{
  "encoder_arch": "resnet_bottleneck",
  "model": "image captioner",
  "dataset": "made-up road signs on poles",
  "train_examples": 122500,
  "image_size": 40,
  "grayscale": true,
  "crop_scale_min": 1,
  "horizontal_flip": false,
  "cutout": 0.25,
  "tokenizer": "word",
  "vocab_size": 55,
  "encoder_norm": "batchnorm",
  "encoder_activation": "gelu",
  "encoder_drop_path": 0.05,
  "encoder_depths": [2, 5, 5],
  "encoder_kernel_size": 3,
  "encoder_stem": "deep",
  "encoder_avg_pool_shortcut": false,
  "encoder_dropout": 0.05,
  "encoder_widths": [192, 384, 768],
  "fusion": "cross_attention",
  "label_smoothing": 0.1,
  "decoder_width": 128,
  "decoder_layers": 6,
  "decoder_norm": "layernorm",
  "decoder_norm_position": "res_post",
  "decoder_activation": "relu",
  "decoder_mlp_ratio": 3,
  "decoder_head_dim": 16,
  "decoder_fused_qkv": true,
  "decoder_bias": "all",
  "decoder_qk_norm": false,
  "decoder_parallel_block": false,
  "decoder_inner_norm": false,
  "decoder_drop_path": 0.05,
  "decoder_positions": "rope",
  "decoder_cross_attention_every": 2,
  "decoder_tie_embeddings": false,
  "init": "torch_default",
  "residual_init": "zero_last",
  "optimizer": "muon",
  "muon_scale": "original",
  "learning_rate": 0.025,
  "momentum": 0.95,
  "nesterov": true,
  "orthogonalizer": "newton_schulz_5",
  "adamw_lr_other_params": 0.00099,
  "max_grad_norm": 0.5,
  "gradient_centralization": true,
  "l1_shrink": 0.03,
  "max_steps": 15400,
  "batch_size": 64,
  "epochs": 8.0,
  "lr_schedule": "cosine",
  "final_lr_fraction": 0.1,
  "warmup_steps": 3080,
  "weight_decay": 0.01,
  "adamw_weight_decay_other_params": 0.05
}
Rows from block 7 of the image encoder of a small image captioner, named by matrix and row number. Rows with one number belong to one channel. Each number is 200 + 40 x the weight over its row's rms, rounded and kept within 0 to 999. All counts start at 0. After the name is the row's rms in percent of the matrix's.
Before each channel's rows are labels from the 100 images, of 14976, where the channel reaches its highest value: "strongest on" is what is common among them. Only what is clearly more common there than usual is listed. The data: made-up road signs on poles. In brackets: how many of the 100, against the usual share in percent.
# convs1: 3x3 conv, stride 2 (encoder.blocks.7.convs.1.weight, 192x192x3x3, each kernel summed), inputs 0-38
# convs2: expand pointwise conv (encoder.blocks.7.convs.2.weight, 768x192x1x1, transposed), outputs 0-42

strongest on: arrow left (28 vs 3.6)
convs1.185,140,200,200,200,200,199,200,200,200,200,200,200,198,200,200,199,218,199,202,201,199,200,200,201,200,200,199,199,192,285,254,199,199,200,121,200,200,200,81,201
convs2.185,208,200,200,200,200,200,197,200,200,200,200,200,200,200,200,200,200,200,200,211,200,200,200,200,200,200,200,63,200,200,200,200,200,200,200,200,122,200,212,235,200,200,200,200

strongest on: 30 (76 vs 3.7)
convs1.105,067,201,205,202,198,205,203,197,201,201,197,203,201,210,198,203,173,205,93,199,200,201,202,201,202,206,199,196,394,231,188,198,201,199,270,200,202,200,61,200
convs2.105,041,200,200,200,200,200,311,200,200,200,200,181,200,200,200,200,200,200,196,86,200,200,200,199,200,200,200,191,200,200,200,200,225,200,200,200,171,200,137,162,200,200,200,200

strongest on: drop (44 vs 3.5); white face (36 vs 8.3)
convs1.16,138,200,201,199,203,201,203,199,201,200,198,201,200,199,199,201,204,192,165,201,200,202,200,199,199,200,199,201,217,52,241,200,200,201,159,200,200,200,243,200
convs2.16,091,200,200,200,200,200,140,200,200,200,200,205,200,200,200,200,200,200,158,148,200,200,200,200,200,200,200,234,200,200,200,200,200,200,200,200,172,200,217,197,200,200,200,200

strongest on: P (47 vs 3.4); black face (29 vs 8.7)
convs1.15,157,200,202,199,199,200,200,201,200,201,199,200,198,186,200,196,733,216,246,200,200,200,193,200,200,201,201,219,179,168,172,200,199,201,146,201,199,200,170,201
convs2.15,293,200,200,200,200,200,179,200,200,200,200,200,200,200,200,200,200,200,194,188,200,200,200,200,200,200,200,46,200,200,200,200,200,200,200,200,236,200,196,259,200,200,200,200

strongest on: black face (26 vs 8.7)
convs1.56,130,201,198,199,200,200,211,200,200,199,199,200,199,199,199,199,221,201,277,202,200,199,199,199,198,200,199,200,185,152,178,200,200,198,634,199,200,200,235,198
convs2.56,238,200,200,200,200,200,214,200,200,200,200,199,200,200,200,200,200,200,200,54,200,200,200,200,200,200,200,36,200,200,200,200,200,200,200,200,201,200,207,228,200,200,200,200

strongest on: % (38 vs 3.7); black face (27 vs 8.7)
convs1.55,049,201,202,200,185,197,228,207,197,201,202,197,199,208,199,210,341,217,350,203,205,199,199,203,197,201,202,203,171,319,54,200,204,197,295,201,200,198,265,199
convs2.55,044,200,200,200,200,200,199,200,200,200,200,186,200,200,200,200,200,200,181,305,200,200,200,200,200,200,200,177,200,200,200,200,178,200,200,200,135,200,189,133,200,200,200,200

strongest on: % (46 vs 3.7)
convs1.170,060,199,196,197,197,201,204,197,200,199,207,202,198,198,198,203,130,221,79,203,184,200,199,199,195,196,199,200,86,73,139,201,201,207,254,198,203,199,146,202
convs2.170,042,200,200,200,200,200,210,200,200,200,200,258,200,200,200,200,200,200,277,316,200,200,200,200,200,200,200,0,200,200,200,200,182,200,200,200,157,200,136,473,200,200,200,200

strongest on: triangle sign (46 vs 20.1); white rim (27 vs 8.2)
convs1.58,145,200,200,200,200,200,200,200,200,200,200,200,201,201,200,200,140,199,213,200,201,200,200,201,200,199,199,200,297,166,235,201,200,201,203,200,201,201,72,200
convs2.58,202,200,200,200,200,200,198,200,200,200,200,207,200,200,200,200,200,200,200,199,200,200,200,200,200,200,200,202,200,200,200,200,200,200,200,200,202,200,204,182,200,200,200,200

strongest on: H (37 vs 3.8); cross (32 vs 3.8)
convs1.81,041,198,204,209,137,202,206,186,205,201,200,201,201,192,197,203,177,185,250,201,197,203,199,202,214,200,198,206,224,400,0,201,199,218,208,198,201,200,245,200
convs2.81,038,200,200,200,200,200,130,200,200,200,200,245,200,200,200,200,200,200,163,140,200,200,200,200,200,200,200,0,200,200,200,200,200,200,200,199,246,200,172,134,200,200,200,200

strongest on: brown face (48 vs 8.5); white rim (29 vs 8.2)
convs1.156,065,200,201,200,199,198,194,199,200,202,199,199,199,200,198,201,159,200,211,199,200,198,200,199,198,198,198,202,211,197,282,197,200,198,169,199,198,197,280,202
convs2.156,077,200,200,200,200,200,121,200,200,200,200,186,200,200,200,200,200,200,257,208,200,200,200,200,200,200,200,154,200,200,200,200,200,200,200,200,203,200,204,199,200,200,200,200

strongest on: 70 (36 vs 3.5); Z (30 vs 3.3)
convs1.93,104,201,198,200,196,197,200,202,200,199,200,199,201,198,200,202,170,200,151,199,195,200,199,201,198,200,200,200,193,189,153,198,202,201,231,198,201,201,209,200
convs2.93,082,200,200,200,200,200,258,200,200,200,200,193,200,200,200,200,200,200,203,205,200,200,200,200,200,200,200,135,200,200,200,200,200,200,200,200,159,200,123,160,200,200,200,200

strongest on: % (69 vs 3.7); black face (31 vs 8.7)
convs1.49,141,201,199,201,200,201,199,202,202,200,200,201,199,202,199,201,163,214,189,199,200,199,199,199,201,200,200,200,101,160,308,199,201,201,162,200,200,200,195,200
convs2.49,107,200,200,200,200,200,167,200,200,200,200,200,200,200,200,200,200,200,323,311,200,200,200,200,200,200,200,327,200,200,200,200,208,200,200,200,561,200,203,999,200,200,200,200

strongest on: 90 (47 vs 3.6)
convs1.48,114,199,201,201,201,201,199,207,201,201,201,199,200,203,200,201,134,200,62,202,200,198,200,199,200,199,199,203,615,220,204,199,200,199,245,201,203,199,359,199
convs2.48,132,200,200,200,200,200,28,200,200,200,200,221,200,200,200,200,200,200,194,199,200,200,200,200,200,200,200,183,200,200,200,200,202,200,200,200,117,200,0,188,200,200,200,200

strongest on: H (41 vs 3.8); black face (28 vs 8.7)
convs1.181,086,200,200,198,200,201,201,200,200,198,201,207,198,202,199,203,89,207,102,200,199,200,200,199,202,197,200,198,210,310,182,200,198,202,328,201,200,200,123,200
convs2.181,072,200,200,200,200,200,239,200,200,200,200,196,200,200,200,200,200,200,228,134,200,200,200,200,200,200,200,208,200,200,200,200,214,200,200,200,97,200,199,141,200,200,200,200

strongest on: & (48 vs 3.6); % (37 vs 3.7)
convs1.146,036,204,44,224,199,207,221,208,215,195,194,205,195,183,201,198,263,217,294,193,207,204,176,201,213,195,202,225,150,337,187,200,201,211,300,202,205,196,170,194
convs2.146,024,200,201,199,200,201,73,200,200,200,200,149,199,200,199,200,199,199,249,42,200,201,200,199,200,199,200,308,200,200,200,201,198,200,201,200,246,200,106,151,200,200,200,200

strongest on: 20 (43 vs 3.8); arrow up (35 vs 3.4)
convs1.80,131,201,201,201,200,202,200,200,201,198,200,200,201,199,199,200,228,198,157,200,200,201,199,200,198,200,200,200,215,200,694,200,200,203,141,201,199,200,202,199
convs2.80,121,200,200,200,200,200,200,200,200,200,200,265,200,200,200,200,200,200,193,261,200,200,200,200,200,200,200,378,200,200,200,200,216,200,200,200,190,200,159,187,200,200,200,200

strongest on: % (36 vs 3.7)
convs1.169,065,202,198,198,205,197,199,209,212,200,198,201,200,212,201,201,0,211,251,200,192,199,201,200,201,171,198,202,344,356,101,198,198,200,303,202,200,198,268,201
convs2.169,046,200,200,200,200,200,147,200,200,200,200,44,200,200,200,200,200,200,110,0,200,200,200,200,200,200,200,270,200,200,200,200,203,200,200,200,160,200,124,282,200,200,200,200

strongest on: white face (36 vs 8.3); black face (35 vs 8.7)
convs1.74,092,200,198,198,207,197,201,190,201,200,199,201,199,199,200,201,202,233,705,201,199,201,201,201,199,198,200,197,165,311,159,202,199,200,277,199,199,202,201,201
convs2.74,073,200,200,200,200,200,196,200,200,200,200,193,200,200,200,200,200,200,202,187,200,200,200,200,200,200,200,0,200,200,200,200,190,200,200,200,224,200,213,440,200,200,200,200

strongest on: 50 (51 vs 3.9)
convs1.9,050,200,198,204,198,206,189,218,197,199,197,199,203,205,199,200,90,179,427,197,202,198,201,202,215,199,201,200,322,231,75,198,202,212,94,201,198,200,314,199
convs2.9,029,200,200,200,201,200,65,200,199,200,200,202,200,200,200,200,200,200,202,0,201,200,200,200,200,201,200,181,200,200,201,200,200,201,200,200,161,200,401,183,200,200,201,200

strongest on: P (38 vs 3.4); arrow left (32 vs 3.6)
convs1.117,050,200,167,213,118,200,229,203,200,194,204,189,201,189,199,190,585,180,284,204,219,202,193,201,194,203,201,184,165,211,384,200,203,202,246,197,198,201,278,201
convs2.117,026,200,200,200,199,201,199,199,199,200,200,226,200,200,200,201,199,200,174,104,200,200,200,200,201,200,200,171,200,200,199,199,175,200,199,199,206,200,155,131,200,200,199,200

strongest on: 90 (34 vs 3.6); & (27 vs 3.6)
convs1.8,057,198,203,201,209,205,199,213,201,201,200,218,238,197,197,203,133,136,254,200,196,199,202,199,197,198,198,206,141,506,227,200,190,194,275,200,212,200,252,230
convs2.8,043,200,200,200,200,200,135,200,200,200,200,298,200,200,200,200,200,200,190,303,200,200,200,200,200,200,200,304,200,200,200,200,200,200,200,200,228,200,132,69,200,200,200,200

strongest on: star (34 vs 3.6)
convs1.35,091,200,199,206,200,199,201,199,201,199,203,199,200,200,200,197,168,188,186,200,199,199,199,202,200,198,202,200,331,433,152,200,199,200,211,200,200,203,508,198
convs2.35,071,200,200,200,200,200,231,200,200,200,200,223,200,200,200,200,200,200,199,222,200,200,200,200,200,200,200,0,200,200,200,200,194,200,200,200,154,200,75,245,200,200,200,200

strongest on: drop (35 vs 3.5); black face (29 vs 8.7)
convs1.135,072,203,199,203,210,205,220,213,200,202,199,202,200,200,200,198,262,197,25,197,202,201,198,203,209,213,201,199,130,282,95,199,200,200,257,200,200,197,105,204
convs2.135,032,201,200,200,200,200,196,200,199,200,200,312,200,200,200,200,200,200,158,208,200,200,201,200,200,200,200,192,200,200,200,200,186,200,200,200,109,200,195,40,200,200,200,199

strongest on: 30 (47 vs 3.7); black face (29 vs 8.7)
convs1.6,116,201,191,200,199,204,199,204,199,201,202,200,201,204,200,200,179,201,94,200,200,200,200,201,204,200,200,202,185,58,73,200,200,201,199,200,200,200,200,199
convs2.6,113,200,200,200,200,200,136,200,200,200,200,201,200,200,200,200,200,200,200,238,200,200,200,200,200,200,200,210,200,200,200,200,201,200,200,200,216,200,0,189,200,200,200,200

strongest on: black face (31 vs 8.7); H (26 vs 3.8)
convs1.176,111,201,201,199,202,200,200,200,199,200,199,200,199,201,200,199,303,176,177,201,201,200,201,201,201,201,200,200,186,349,171,201,200,200,250,199,199,200,434,201
convs2.176,110,200,200,200,200,200,132,200,200,200,200,228,200,200,200,200,200,200,199,357,200,200,200,200,200,200,200,293,200,200,200,200,200,200,200,200,0,200,201,6,200,200,200,200

strongest on: 10 (33 vs 3.5); 20 (30 vs 3.8)
convs1.45,097,200,193,199,200,195,191,199,202,199,201,201,200,195,201,201,117,200,306,200,198,199,200,201,198,200,201,199,221,397,467,201,199,200,136,200,198,200,242,200
convs2.45,082,200,200,200,200,200,274,200,200,200,200,123,200,200,200,200,200,200,201,244,200,200,200,200,200,200,200,195,200,200,200,200,200,200,200,200,146,200,0,206,200,200,200,200

strongest on: brown face (60 vs 8.5); white rim (27 vs 8.2)
convs1.175,180,200,199,201,201,199,200,199,200,200,201,200,200,200,200,199,237,200,186,201,200,200,199,199,201,200,199,200,218,211,181,200,200,200,169,201,199,199,196,199
convs2.175,108,200,200,200,200,200,209,200,200,200,200,189,200,200,200,200,200,200,201,207,200,200,200,200,200,200,200,59,200,200,200,200,200,200,200,200,281,200,198,294,200,200,200,200

strongest on: 20 (54 vs 3.8); Z (38 vs 3.3)
convs1.78,072,200,201,201,188,199,196,199,199,199,200,201,201,202,201,199,127,201,174,197,199,202,202,199,202,201,199,200,168,184,409,200,200,199,288,199,202,200,152,200
convs2.78,049,200,200,200,200,200,147,200,200,200,200,226,200,200,200,200,200,200,232,204,200,200,200,200,200,200,200,211,200,200,200,200,199,200,200,200,210,200,187,183,200,200,200,200

strongest on: star (47 vs 3.6); black face (28 vs 8.7)
convs1.164,057,198,198,211,175,200,198,198,203,198,204,201,204,199,200,201,304,187,456,200,205,200,200,200,203,200,202,202,94,378,172,202,200,200,433,200,201,199,132,206
convs2.164,049,200,200,200,200,200,270,200,200,200,200,198,200,200,200,200,200,200,205,282,200,200,200,200,200,200,200,10,200,200,200,200,200,200,200,200,161,200,241,102,200,200,200,200

strongest on: drop (45 vs 3.5); brown face (43 vs 8.5)
convs1.154,062,204,199,199,202,195,197,201,203,198,200,198,201,195,200,200,151,203,320,203,208,202,201,202,195,201,199,199,187,205,86,200,200,202,76,199,201,199,303,199
convs2.154,036,200,200,200,200,200,59,200,200,200,200,178,200,200,200,200,200,200,200,421,200,200,201,200,200,200,200,0,200,200,200,200,200,200,200,200,175,200,311,0,200,200,200,200

strongest on: 50 (78 vs 3.9)
convs1.151,099,200,199,201,200,198,198,198,199,199,201,202,200,200,199,199,165,208,207,199,198,200,199,201,200,199,198,200,326,575,144,200,201,204,240,199,200,200,207,199
convs2.151,086,200,200,200,200,200,300,200,200,200,200,211,200,200,200,200,200,200,355,192,200,200,200,200,200,200,200,168,200,200,200,200,202,200,200,200,192,200,206,332,200,200,200,200

strongest on: cross (37 vs 3.8); black face (26 vs 8.7)
convs1.106,053,199,205,200,219,197,208,219,198,199,198,199,157,207,202,201,105,189,330,202,201,198,206,200,200,202,199,203,133,471,53,199,202,207,254,198,199,198,291,198
convs2.106,040,200,200,200,200,200,190,200,200,200,200,213,200,200,200,200,200,200,224,197,200,200,200,200,200,200,200,187,200,200,200,200,200,200,200,200,200,200,202,247,200,200,200,200

strongest on: black face (48 vs 8.7); P (32 vs 3.4)
convs1.40,091,199,201,200,200,201,209,200,199,200,200,206,199,199,199,202,572,190,262,198,202,200,200,200,200,200,199,199,261,240,187,198,200,202,127,199,201,201,167,199
convs2.40,185,200,200,200,200,200,198,200,200,200,200,205,200,200,200,200,200,200,207,105,200,200,200,200,200,200,200,185,200,200,200,200,200,200,200,200,192,200,200,195,200,200,200,200

strongest on: white face (33 vs 8.3)
convs1.167,099,199,199,204,214,200,205,199,200,200,199,199,200,199,199,200,236,195,686,200,199,200,199,199,199,200,199,201,245,172,262,200,199,203,111,198,200,199,232,200
convs2.167,125,200,200,200,200,200,198,200,200,200,200,191,200,200,200,200,200,200,199,21,200,200,200,200,200,200,200,78,200,200,200,200,204,200,200,200,92,200,269,235,200,200,200,200

strongest on: H (47 vs 3.8); white face (30 vs 8.3)
convs1.0,118,200,199,201,201,202,196,199,200,199,200,201,199,201,200,199,134,200,202,200,200,200,200,200,202,198,200,200,194,198,72,199,197,200,277,199,197,201,200,200
convs2.0,149,200,200,200,200,200,315,200,200,200,200,209,200,200,200,200,200,200,203,195,200,200,200,200,200,200,200,300,200,200,200,200,200,200,200,200,388,200,347,127,200,200,200,200

strongest on: 20 (66 vs 3.8); black face (26 vs 8.7)
convs1.61,180,200,203,199,205,201,194,200,201,199,200,200,200,204,200,204,246,201,233,200,200,201,202,200,200,200,199,201,207,176,719,199,200,200,178,201,200,200,262,199
convs2.61,143,200,200,200,200,200,154,200,200,200,200,211,200,200,200,200,200,200,190,198,200,200,200,200,200,200,200,276,200,200,200,200,200,200,200,200,126,200,222,102,200,200,200,200

strongest on: 70 (27 vs 3.5)
convs1.12,099,200,199,200,196,198,198,191,201,200,202,200,201,201,200,198,151,197,136,202,197,200,201,197,202,201,200,200,129,114,393,200,200,201,148,199,201,200,314,200
convs2.12,107,200,200,200,200,200,220,200,200,200,200,172,200,200,200,200,200,200,207,193,200,200,200,200,200,200,200,201,200,200,200,200,203,200,200,200,246,200,204,203,200,200,200,200

strongest on: & (47 vs 3.6); % (35 vs 3.7)
convs1.50,063,200,199,202,243,199,202,203,199,199,202,201,201,196,200,197,199,178,194,203,199,201,199,198,197,200,199,201,196,176,417,200,199,197,39,201,198,201,120,200
convs2.50,054,200,200,200,200,200,32,200,200,200,200,206,200,200,200,200,200,200,201,438,200,200,200,200,200,200,200,198,200,200,200,200,217,200,200,200,164,200,0,155,200,200,200,200

strongest on: 90 (29 vs 3.6); white face (28 vs 8.3)
convs1.159,090,200,203,201,199,202,202,199,201,200,197,199,201,201,200,199,341,196,188,201,193,200,200,199,202,200,199,201,531,206,247,200,200,200,167,200,198,201,190,189
convs2.159,092,200,200,200,200,200,269,200,200,200,200,269,200,200,200,200,200,200,187,82,200,200,200,200,200,200,200,253,200,200,200,200,196,200,200,200,229,200,111,773,200,200,200,200

strongest on: black face (34 vs 8.7); white face (27 vs 8.3)
convs1.140,062,202,196,202,209,199,186,193,197,198,201,202,199,178,201,197,171,232,419,200,201,200,196,200,200,200,198,202,153,371,68,200,200,190,230,200,204,197,4,200
convs2.140,042,200,201,200,199,200,291,200,200,200,200,75,200,200,200,200,200,200,238,148,200,200,200,199,200,200,200,183,200,200,200,200,203,200,200,200,200,200,364,229,200,200,201,200

strongest on: 70 (57 vs 3.5)
convs1.25,079,200,201,198,194,201,199,197,202,200,202,200,199,198,201,204,191,201,252,200,200,200,198,194,198,200,201,199,174,148,101,199,198,199,300,199,198,197,172,200
convs2.25,046,200,200,200,200,200,273,200,200,200,200,254,200,200,200,200,200,200,200,421,200,200,200,200,200,200,200,237,200,200,200,200,201,200,200,200,222,200,171,239,200,200,200,200

strongest on: brown face (35 vs 8.5)
convs1.171,058,198,198,200,206,205,198,203,201,200,199,198,199,202,199,200,216,201,100,201,196,198,195,193,198,199,202,203,72,152,196,198,199,198,336,201,201,200,301,201
convs2.171,042,200,200,200,200,200,351,200,200,200,200,278,200,200,200,200,200,200,122,210,200,200,200,200,200,200,200,167,200,200,201,200,200,200,200,200,199,200,232,262,200,200,199,200

strongest on: 70 (50 vs 3.5); Z (33 vs 3.3)
convs1.34,118,201,198,201,195,200,199,199,200,201,200,200,200,197,200,198,301,201,256,201,199,199,198,200,201,199,198,210,163,235,117,200,199,202,156,200,201,200,288,200
convs2.34,070,200,200,200,200,200,218,200,200,200,200,201,200,200,200,200,200,200,182,192,200,200,200,200,200,200,200,200,200,200,200,200,201,200,200,200,163,200,266,150,200,200,200,200

strongest on: P (33 vs 3.4); brown face (29 vs 8.5)
convs1.157,052,198,195,198,199,200,214,204,198,201,202,200,200,199,202,202,351,182,160,199,197,201,197,194,198,200,201,201,171,152,123,201,204,189,300,200,200,200,172,202
convs2.157,039,200,200,200,200,200,197,200,200,200,200,142,200,200,200,201,200,200,200,201,200,200,200,200,200,200,200,19,200,200,200,200,200,200,200,200,221,200,292,233,200,200,200,200

strongest on: % (52 vs 3.7)
convs1.111,064,199,208,200,210,199,200,204,204,198,196,207,201,204,198,203,124,188,172,199,199,199,203,201,199,199,199,201,92,250,236,201,201,204,245,198,198,197,195,198
convs2.111,055,200,200,200,200,200,225,200,200,200,200,201,200,200,200,200,200,200,369,75,200,200,200,200,200,200,200,253,200,200,200,200,242,200,200,200,424,200,126,751,200,200,200,200

strongest on: arrow left (59 vs 3.6); arrow up (29 vs 3.4)
convs1.132,055,201,192,199,161,201,188,204,203,197,194,201,205,201,198,196,168,200,65,197,215,200,199,203,216,200,197,202,0,131,302,202,199,209,219,202,202,198,0,198
convs2.132,045,200,200,200,200,200,288,200,200,200,200,258,200,200,200,200,200,200,194,214,200,200,200,200,200,200,200,97,200,200,200,200,193,200,200,200,207,200,313,254,200,200,200,200

strongest on: black face (61 vs 8.7)
convs1.172,041,201,195,205,181,204,209,204,206,199,199,200,196,212,198,198,341,214,193,202,200,201,202,197,191,182,200,200,331,72,191,200,205,211,324,198,198,202,147,204
convs2.172,035,200,200,200,200,200,49,200,200,200,200,351,200,200,200,200,200,200,345,302,200,200,200,200,200,200,200,131,200,200,200,200,201,200,200,200,275,200,266,211,200,200,201,200

strongest on: P (74 vs 3.4); black face (32 vs 8.7)
convs1.168,147,200,199,198,197,200,201,200,201,200,200,200,200,203,201,200,705,202,152,199,204,199,199,201,200,201,200,199,330,104,203,200,200,201,233,201,201,200,199,200
convs2.168,126,200,200,200,200,200,225,200,200,200,200,203,200,200,200,200,200,200,201,187,200,200,200,200,200,200,200,315,200,200,200,200,177,200,200,200,193,200,194,221,200,200,200,200

strongest on: black face (54 vs 8.7)
convs1.147,092,198,200,200,199,200,199,201,201,200,200,199,201,201,201,199,109,196,284,202,200,201,199,199,199,202,198,202,135,209,274,199,201,201,172,202,201,201,160,198
convs2.147,084,200,200,200,200,200,199,200,200,200,200,202,200,200,200,200,200,200,200,0,200,200,200,200,200,200,200,206,200,200,200,200,193,200,200,200,207,200,243,183,200,200,200,200

strongest on: 70 (47 vs 3.5); Z (28 vs 3.3)
convs1.62,066,200,197,198,203,198,201,200,202,202,200,202,197,200,199,200,197,202,188,198,203,199,201,199,197,203,202,202,276,86,184,199,200,203,331,200,202,200,314,200
convs2.62,067,200,200,200,200,200,360,200,200,200,200,173,200,200,200,200,200,200,200,233,200,200,200,200,200,200,200,204,200,200,200,200,200,200,200,200,207,200,195,176,200,200,200,200

strongest on: cross (82 vs 3.8); black face (26 vs 8.7)
convs1.134,077,200,196,201,166,199,194,201,203,200,204,199,198,197,200,197,242,196,281,201,201,198,199,198,197,202,200,201,172,168,121,199,200,208,155,202,202,202,149,198
convs2.134,041,200,200,200,200,200,31,200,200,200,200,206,200,200,200,200,200,200,205,114,200,200,200,200,200,200,200,76,200,200,200,200,169,200,200,200,281,200,199,210,200,200,200,200

strongest on: brown face (29 vs 8.5)
convs1.101,055,204,199,200,198,201,189,190,202,198,200,198,200,197,202,193,159,191,260,202,204,201,202,204,201,202,198,199,231,341,197,201,199,198,0,201,202,202,33,197
convs2.101,041,200,200,200,201,200,43,200,200,200,200,152,200,200,200,200,200,200,251,383,200,200,201,200,200,200,200,246,200,200,200,200,200,200,200,200,223,200,192,190,200,200,200,200

strongest on: % (28 vs 3.7); white face (28 vs 8.3)
convs1.52,058,198,200,198,193,200,203,195,194,200,198,197,198,196,200,198,0,193,286,205,200,198,197,204,204,200,198,194,484,248,86,201,202,201,334,198,193,201,353,200
convs2.52,042,200,200,200,200,200,216,200,200,200,200,203,200,200,200,200,200,200,200,133,200,200,200,200,200,200,200,162,200,200,200,200,231,200,200,200,299,200,146,276,200,200,200,200

strongest on: % (54 vs 3.7); 90 (29 vs 3.6)
convs1.22,097,199,201,201,201,200,201,201,199,198,201,199,199,202,200,203,0,186,178,201,208,199,201,201,200,199,199,199,135,397,28,200,199,203,90,200,202,199,227,199
convs2.22,140,200,200,200,200,200,49,200,200,200,200,187,200,200,200,200,200,200,210,207,200,200,200,200,200,200,200,186,200,200,200,200,200,200,200,200,206,200,221,956,200,200,200,200

strongest on: 50 (37 vs 3.9); 30 (27 vs 3.7)
convs1.38,125,200,201,199,205,199,201,204,199,201,200,199,200,200,200,198,158,203,181,199,205,199,201,198,199,200,198,202,653,215,163,200,199,201,220,199,201,200,169,200
convs2.38,183,200,200,200,200,200,192,200,200,200,200,207,200,200,200,200,200,200,202,206,200,200,200,200,200,200,200,228,200,200,200,200,204,200,200,200,211,200,196,186,200,200,200,200

strongest on: 70 (48 vs 3.5); Z (47 vs 3.3)
convs1.82,171,200,200,200,202,200,195,199,200,200,200,200,200,195,200,199,212,197,201,200,204,200,199,199,200,200,200,200,232,168,148,200,199,200,199,200,200,200,217,199
convs2.82,127,200,200,200,200,200,401,200,200,200,200,191,200,200,200,200,200,200,198,214,200,200,200,200,200,200,200,215,200,200,200,200,200,200,200,200,172,200,241,208,200,200,200,200

strongest on: H (39 vs 3.8); black face (37 vs 8.7)
convs1.150,170,200,200,201,201,200,203,199,200,200,200,199,200,200,199,199,167,197,207,200,201,199,200,200,199,199,198,201,166,198,139,200,201,201,248,200,201,200,197,199
convs2.150,141,200,200,200,200,200,229,200,200,200,200,202,200,200,200,200,200,200,200,197,200,200,200,200,200,200,200,242,200,200,200,200,200,200,200,200,121,200,180,253,200,200,200,200

strongest on: arrow up (27 vs 3.4)
convs1.47,117,199,200,200,200,200,203,201,201,199,199,199,200,199,200,199,147,199,220,200,198,200,199,200,200,200,200,199,221,134,242,199,199,204,227,199,202,200,136,201
convs2.47,151,200,200,200,200,200,184,200,200,200,200,194,200,200,200,200,200,200,196,173,200,200,200,200,200,200,200,229,200,200,200,200,200,200,200,200,200,200,176,187,200,200,200,200

strongest on: arrow left (47 vs 3.6); arrow up (33 vs 3.4)
convs1.46,051,202,198,198,215,205,203,196,199,196,205,195,203,207,199,204,205,228,329,202,202,201,203,203,198,201,195,201,195,170,400,201,199,200,185,204,203,202,357,176
convs2.46,037,200,200,200,200,200,206,200,200,200,200,75,200,200,200,200,200,200,202,226,200,200,200,200,200,200,200,239,200,200,200,200,246,200,200,200,163,200,193,199,200,200,200,200

strongest on: 30 (33 vs 3.7)
convs1.33,046,200,212,205,236,200,201,202,193,197,207,203,208,218,201,193,239,219,368,200,248,202,200,200,197,195,204,197,190,126,242,200,211,198,161,201,196,203,332,203
convs2.33,032,200,200,200,200,200,219,200,200,201,200,218,200,200,201,200,200,200,120,188,200,200,200,200,200,201,200,215,200,200,200,200,197,200,200,200,201,199,287,166,200,200,200,200

strongest on: triangle sign (72 vs 20.1); brown face (36 vs 8.5)
convs1.23,059,199,197,200,199,200,198,204,200,199,198,200,201,198,201,200,236,202,164,200,201,198,200,195,200,199,202,200,121,247,150,200,200,200,330,201,201,202,237,201
convs2.23,044,200,200,200,200,200,212,200,200,200,200,243,200,200,200,200,200,200,204,105,200,200,200,200,200,200,200,173,200,200,200,200,199,200,200,200,208,200,52,199,200,200,200,200